A small masked image model, trained from scratch: 195000 training examples.
Rows from block 2, named by matrix and row number. Rows with one number belong to one neuron. Each number is 500 + 50 x the weight over the matrix's rms, rounded and kept within 0 to 999. All counts start at 0. Numbers have three digits each.
# fc1: MLP up (model.blocks.2.mlp.fc1.weight, 768x192), inputs 0-95
# fc2: MLP down (model.blocks.2.mlp.fc2.weight, 192x768, transposed), outputs 0-95
fc1.706:441552538499471494427535510511521537584492474414455442465445512524511588500548512477503457445458560513585578489529478541499446422465526502567395602512548521520482494498518511512394453432506550496476511532515563484530524497478511561507524500461614459445597472481550552440499502581453411394
fc2.706:527516447504542470466511502601505514461536528484486521530537485539527537480460461493513536477451455526557470467492546490496474478518545496520481495528428551465490533497480498566560421494434491477512408520444509516477587486486402489499511486477533554468440429412612507489514532438493480564
fc1.707:462564445530475533582520527548552410613506548540498375490563508537435526374540488466528518527514496439485464445482515452526555646456512493405514487490523637435494526491562541465525470486448539434443470495491519522508538494531542507513463513528488440513501475547528410478480485505588481501
fc2.707:535438453509570515528545509453492582461612518482461483350502504523433507421570489495560489446441458553498555569558470499466557470488433559558546516645573493471577509450481489611471502526530430530556533487501395571554463518474462491510439545433509511577393562504446576517469480519480476523
fc1.708:537492523482481491516537546444481415518486477460539467475429482503654539519479453605470554505482500552461486452554498432424473478401539518463475481462516431466503546546510445455464469528399551473518547500475490507362433476542478494495469464549474484465559419538486533489523505507518305472
fc2.708:506522567489537429510499403548498503514515535590492541624615496493405547322487521504535520591536513361532499562411389452462483511457477463522505474520463583479552515512483684510555425524633274593451546397467492500743494471543511576514585542092489492472360647522489639418497440503383792416
fc1.709:512551413528522506533458449420534503559484510509527467495474526554490470450523489546555530469508497456465565449496552508526488539496414506574424475515489453464476548547483436386450484569489554485505489473549487522515403483495457479560453500596516456529511530490430490355443513583549511410
fc2.709:462519552415497490508511507440530461563534454497551461476467469545516502533486522488471471494435492556486458464471492469515551494603491512480521453483552493519529486529488469534526486446490459606488486495515454521476487469474573467545476521531514565572505523544498408577503440509486558457
fc1.710:659559437528480531464447410520444420555710464411405487504425584492508554466467472542523550546487508425527485486530511564455451580510596551518580389478535431560473462534482538478526534528401445407614445479513435531552474436497452642630521415557594446475485519509465440480769537447540577405
fc2.710:405466456490634608487503523477443586594655510494400483519450627492401504483513435492386606483531512534489448501497450469455465495549503509503509361541476461635491554464472486471513482507542584599542452424467459526541506485487487545495519552480718508511595501493502460454517486500424492445
fc1.711:491497535498478473552461510501505528542469503596523470536539492452483545515473460491510489438536576472600488521542436545495493490492369503512440477453482514431481504477501524553480463472452541524533525470571444518477474505521455459459470635528445551525560569575478491459492491548569527383
fc2.711:417441492479468494473558497446513492513580528501511442454563504544477444493517510509560461549461488531514519508530592530484537548533600514507523556546497518553552458530518463555480549564509448538462457546462518477506499499404500493538506382549510508407444473580558486543489531441476532517
fc1.713:575455459512459486497557516438513471477454511481550586495494469496694559520503506552510546537492510433436427509537466421503500524604479528531420517491485495502499536518508515388522406577456630424518533506573511491444444442482508524514485509532447551517488425534533405475521504524512485473
fc2.713:412549496492441460492426474444431471474583428508527443439432511531470513525466565484539468470492465617500594438509558555451402442468565490426460503542498517439413482539480400466551509470540592565519444526523599494455474572463481573474533534533503417497588472493502539477501516524597405517
fc1.714:501516514515501550517492531501573445495457493502554515508486539525494477500422495514519381396527500529602493473461566527459508541483468531544571592446563477427517509501509565524481491492475445501490518512431536471353480440446368463497422512475659523497527521567414498546530585578489450591
fc2.714:466536476516587572592455527476569555541505429426655536457485559340516524519484436474510409488442540528573419451473524528422494502444503564472510506501549545461480543501535406425449540475530546555478498509559536510556601484468504468589470306517591530505524421503457591429599537532534545545
fc1.715:463522405533469552529506705612442482435484494499521439520477509432513512562420454568581486566537439506423548587483513483523587522523465408442435514442392525459506539516525487544611526496559459525445410475555476544440526498464493496454544505449499499487472563441443626606524449482594550513
fc2.715:510529418494392511521452492512466535463574451545491449528469499499426563632523449567539487474463531463578434570550566478475458498386565488471552549580479609509345467488544460467488526483521499435573406407451434500632491528499493557621478454376482523554390617408445523536515470456450421503
fc1.716:542656529517465606462565647465525557438389397509528581511621557523471442496444435562490470499470448490449477511555639525476343509486503469589436505460507466342501519522517613427501483532539513538472566523520565486599446571540558586546624628550418442629474571428569511437498538379450525452
fc2.716:447558493510546490549489659485491465543572487505478510504483400530483441464531453458623503420477490519483482513586479515486524584489371509503507600600511483549382472534509554528508526472548448443492465452474428655377503441526492510586511511435469588569537521499509513444636509488409515486
fc1.717:473464386493505508415512496477531474525515469515515604421458503429607492453544448470510490474478506527530462474509498419400484513476474473585417460552489540468503530488502461495535524492499546574477449485573470504549510527449477493475470482486509519529556479488500458519515534489460466511
fc2.717:542503527446484474512480451490441524493496498577485512475454425513474449543466416553498491485532497485545617560512462629504511434481518537448605490493447462459439454503484490494511436463527485466491519509452527532471497376513509559530510540508508518488515505557609569504430531442564573514
fc1.718:562595460525541549468535637552588425507578539516444474528507444463483467477464485490534515532556477466502538474548540527517503563528448488531500425510591563552515474543482537514442518574402453470563546453479545574496497574478550402585564529472597474650418529552492461557512505490426558531
fc2.718:524567513565552506469502536534495530488539484512549570404423499485478429478453492521502518502443534381511435482518607510527468510564503510526477481581519492524602541532455408452484547556460512568526423631480435433501453446569487494590462517474494465534435421412492390573496498488490521429
fc1.719:472555469488501467492483605469461512574473431482428516527501471466528580502538487460492547585494539475438527529517448472549534511534585536558507435522456541570488513502444499338592494509535543517513425532540569594499438462599545506535460520548496511557576401504511451490530514484510501473
fc2.719:446483514521558476511504454527512524442474532514545516390493583495552452471521509498479455449443500523513486480491488514515404486497475499516532531407520463468493513493587587624404488504463496534554492497489427477560535436503465479474502454436524462366474543526498563510402525450530505435
fc1.720:587525522541519491507539499484495526542481486485577484516461505461510586451467563467416477545496430574489519581507422496559542475544482494500581481534543492516502518480553514456448511536438494493404546483483620463469525586489490432496551513495540485520586579548542466530506485519597488416
fc2.720:515439583518490460510452474496455425507478479523503453499525573349610418476567544515477525534416573424488368391480487575544502472524496497430522475517548489442644471496477436508550566511482468396519403511436432563552491505500499376502429502535430487461504542493490508386515516477501512560
fc1.721:514550457501539510531472523474498565541507467484547514517515486637531526478540510521462482563537471574521568532487537545500479482509545522433468461492479505490476457483479578562440520632516505519501455485458455476569570508425529485490465513480524492466517530455478367505501538453496539486
fc2.721:508497546526381482497517448493453447538508548501485495518518527430484496523490517496511435351512531475481473449495450480537494486493464492534573532488466484443551598489555480500529508458498479452509508536567550572449455502533494514527532401560460490443503485517529579504496497477499488498
fc1.722:633534443467684487451563632487461493495463549460495575444499535500450479527526549437500473614573459483448524485559484447508389566410433478472454437623559536565509471524504526517490431514598558494465553486433370467550410480573567526524559485432476542280489448525448482509490519505520433465
fc2.722:466550594505529477492455538521511466491532524459452441402508478487487468557585511516525499545416457481442683438506462510649517472560476456516469490481554493489471528514531641585506500486470459487546506499590443583453405535453599427566497499475527578492426448529430531438391514384426401322
fc1.723:494471468525578544453445519559463397485488499479418436516497502507519517503501510580480482519479488440473505519523650425519507525535513514482470504590570486648514526482504453512472457484494554540499560535480620460458569544519485477518530464479533466515519472526483526556461550503441540512
fc2.723:540505588510489502503537540566509516503562505514523575465485518421490502538609524521571530487474493575547577394508508541398506534508532492522451482540508456434443456564431465520542557562522471443466495373616471473485550536412491505580572585554501457527429518523525505468508487578474506471
fc1.724:472530448476508560493449542549566392490455526504411513479520449603435487528397471561644513522530488404447590487478488481450521462499453463531393459540499479466512497484519523539466448496483478523458551470500487557519516427459465498542434567559490497475492501485503469422459491564496470539
fc2.724:430475506592522431466498508510590566603489529438533506359495659510362523511541551437557470536460441453493461520481458481501452613437511498542499573513447418585535472422419570518473494546434497479536553458452481569592501563515413585514493481436479703484573454539477456481535527435337546404
fc1.725:553464455569455533499494455490460527497475511517570479471507498428478489544442470519464462505489572525537488461506511468468551476514501487506435529535537472465501487485379483458482487460456500500495472482546478453487470529510567572468498454475513512470550541512519504475528531541443492531
fc2.725:454447497395518516534505523508547441443518484488502517531480495486523465470542505504548534529511429454520568542533534504525401415493429523521559475490467504474421474519641462534482491464505516498530515560530498576482514463536467412503472532503501497525456513507515527513502520494587507527
fc1.726:513484547525664417334472530487466526513369525487298509449490540487434582485461416595542619532485505494496520521455527512481487492447524385581434403520460564431550488544477493499548478500542500593530447491441504583448499521375511545626476509434596502448512451512476476528505492534428477409
fc2.726:550421494519413552542465403472383628342519513534511517498528450443586394478529477547551646424504503453479460517470450523545523445492419466534490424586469347436517607463448563511497553478435561531508489521487500552490483492470510391744506325557488515420497470518501539504632483435433491504
fc1.727:473448417540497484519482486518499478502534451568516504515566488561580564548459535451551501490445603547427507569570526476505500444437458544458451520435477437515537463501521505460612540493497552532555599463466445479493479479541506516487556540475553508570454476480564476576539433471507458507
fc2.727:464500563444509537459529521416524541511461495500486473470436544455399516551534488579495492558545473447540539460511477618523539531490523514545526491470569550474473521480495493555470463539503492510530465553535507535454509581482494490542461464547529539488594587513492533448529599537577601508
fc1.728:409470473550386483569479509521459533416500536555467505482475503481449490517479545500445490528467513495459534499455534483504483505555560510446545525429504555459468513542517479596509518472528583443469489505557507480510528496506457505440468437517586581455554468449507423583586513465427501586
fc2.728:501534452377586432519516477372536422549499491496539507530517510434608511484511479496544543507534472474523427540527479558469479536347559505515494400520498508512531503454423543481465535505488456491542504528443473485540449483483500483624543576457411314535470509500497559461464508557634456364
fc1.729:463535443542538490501450406481520535477521528509537487507568483525493463549410525518517553482352472540426449492414507474578501591522494474501503503518456480500488534576460465494559546437487505491468404520525440473558443528529510513441422413594563543517593467478520479473502450525563502443
fc2.729:510424486533498426493555497472516462499464497500520579504487505506464472473556487510468431519561543521482474573503495551475492553485481483536522448532492476484517511429537556452522494563518448478537536438478525517471537504523484505510519516494499450484450581576491526531477532556351542526
fc1.730:526461424411488529425456479518430542542479528485604562535559501487505456475551477484477599481563593507542568436489477427469530548414544463492556539421535497498551423520566452492459437635530503426428514481540472504485503461446429505544469553479531509473559518562549471530456501518482462488
fc2.730:502447560573482470523511445542483453443499473557460446477492498551490487525482504488492472503527479493525517472433582532541534433517447503519534501500517514416423520537485492490530510474463489529503495531515493536411441450500488421468523451499444422594433514515500580447538512546522496535
fc1.731:489483512507447477431481520487508585520474463568494476468430451488535477577515488629471539511589451502410459515436570506517475505392517471441474462538529461501471507492523474482478533494460549478455512506560572493464431398548414502589526523517516470507579501438497406529484488494564539526
fc2.731:463497488508482478485490469569460521502528489450537532643524536458454494479488550394560450513497530459525466464488447503526489494521549474486545541488503448376554431439482448556485461518449449444497497519514490483449492487455519475419520466487457603499517482543496503426449485479535445546
fc1.732:467526453525505426420505586447513428461439469484528471434403532511534534567527534486469473469561425494561493475543482570462363475444519539466516448538535517492522531542507547532577441551566482583543480508499408556506462529514466486585534396445358532420429561502498542524588557529521465516
fc2.732:552602516442399498473517484494423535466407505491444506519495566531522545505489532497484477520512389389456478477524499468505544442474467504507368530469506536526469450509445537473475557494466571513609412465467552610529623428475535571425520619523523522540483509453547497571501526422443510525
fc1.733:466487463547516533481487514618500468465463556490526508541482466515543462543449515530487462530484537519501443531563514521468495498539456530493484477541542547483519494482480440484524526568475503528530535482512508523479520499501561471513480490444465445441504498479506452459470525502461474496
fc2.733:553465466617524479533533495547527523527516471524500495475489548481496483493538529508425534475488492429514522497512564510523428500480495499527492517545488461501496500388610477516531446427539515497513495440510505505485505508539474545504553554559491415484511542496557508438488491513586547472
fc1.734:499514561494551481515530553531562526510543411514503499459424478499493365453475491503441521497484457512510517498507578513493531504434614536554563603532482493488501410517513522476505485510461531459589540592421411489476446565487506398546526531566459460445442538581452514530649494497444491500
fc2.734:551528491436457453531503522531499515542496515498503515512446514482528441441517488530546516532487394416546428499542472451510504519622504479495498516514549444453593450542534441500468560638506451477554399532435500505459567481470455539523470554482447501464491460515485557524487434479481506410
fc1.735:530575514551474496464539545508498490524476472586480513503439513486499462508538512520428471532441510527492417479548483553550460482464504451449468565498504464553459509500498498522501450528575518463549481420572476507436471500523414497537549502467498569547528459507562537345528448557479511476
fc2.735:434431473442496494458472432464478478486439472448548570490564531452519539558437507517553484464517599491513471501525536450375558502566500478470490537523498601487576485547495540544520523436433456531499430490445547407594531573433531561505573401561444378490490477537431459627461513457541460589
fc1.736:497514484556510456480474429497515534561550494492505488465541469586561524533448526544528553541468492601540504580429548554467529576518446452440518475528470468520533499485443497405523466573597514480501465501530531496494572440480457509406494534476494524538463489421582433488481475507488469507
fc2.736:514431492420487505503549502515459384477431451504456516556465533505444474443527444485499417456548471460483521487496533466543435408551595559507499452510510510423514516543570473595462505494467480565477493535475494453561479441532541475500490450524423506530520511516431471541505512456510554465
fc1.737:523476538456501551466528482517543540487537484567519522531495560550548539535611481447561437485525478474497520557412541522611501548487595498487525432488530450512510442479511482585491548512519544556553473503503419486501455500554513546495575484514488522553509567469620452488567497500466570523
fc2.737:446492504538473488562492465508445482478480527474475476400512438473452496434452516548434540506530504535509466510594552480466450467505462521492529458512475527477460523583517522475463428504505498484501513508468563471539515440468501440512419523512479480439535486528451562548458510459574462476
fc1.738:581490472427540593515548477513502503493470505530556434479498465583478564513518524472425516462513483500483476433475419515489668455408481575560454520415463494447534519619587526505585509609445508507496516487499514448516490520565486511480474522461531659548476535548492523587564522501476497493
fc2.738:551565495308545497466517508458476488557559522502519514519522531484437582506493546507365530526467516550555498506461528522525513469512552488437493510598482523535452518504399561491443481463561473590496504493512546497408519533503547570450538632499515572540530473500516422548528501517468493543
fc1.739:409514493489496458441457467456500423455516496516566509451522572475517541436506473536512508497432452516513442421525476518509483479394599531507534562406470472488458517496531563457532486509462600503475522525472488479487471522458460583486489496495509509493556481602499516526438505487491466510
fc2.739:542499666401492522495474588535495479619490450494459493512577531527462479323470634442541435595458552542463518519449388572542577595478592527473485506563522570554464480419443477559599683511538518410488535402578519505525478515298488479476482546423569482533609475522531439435437422459569491518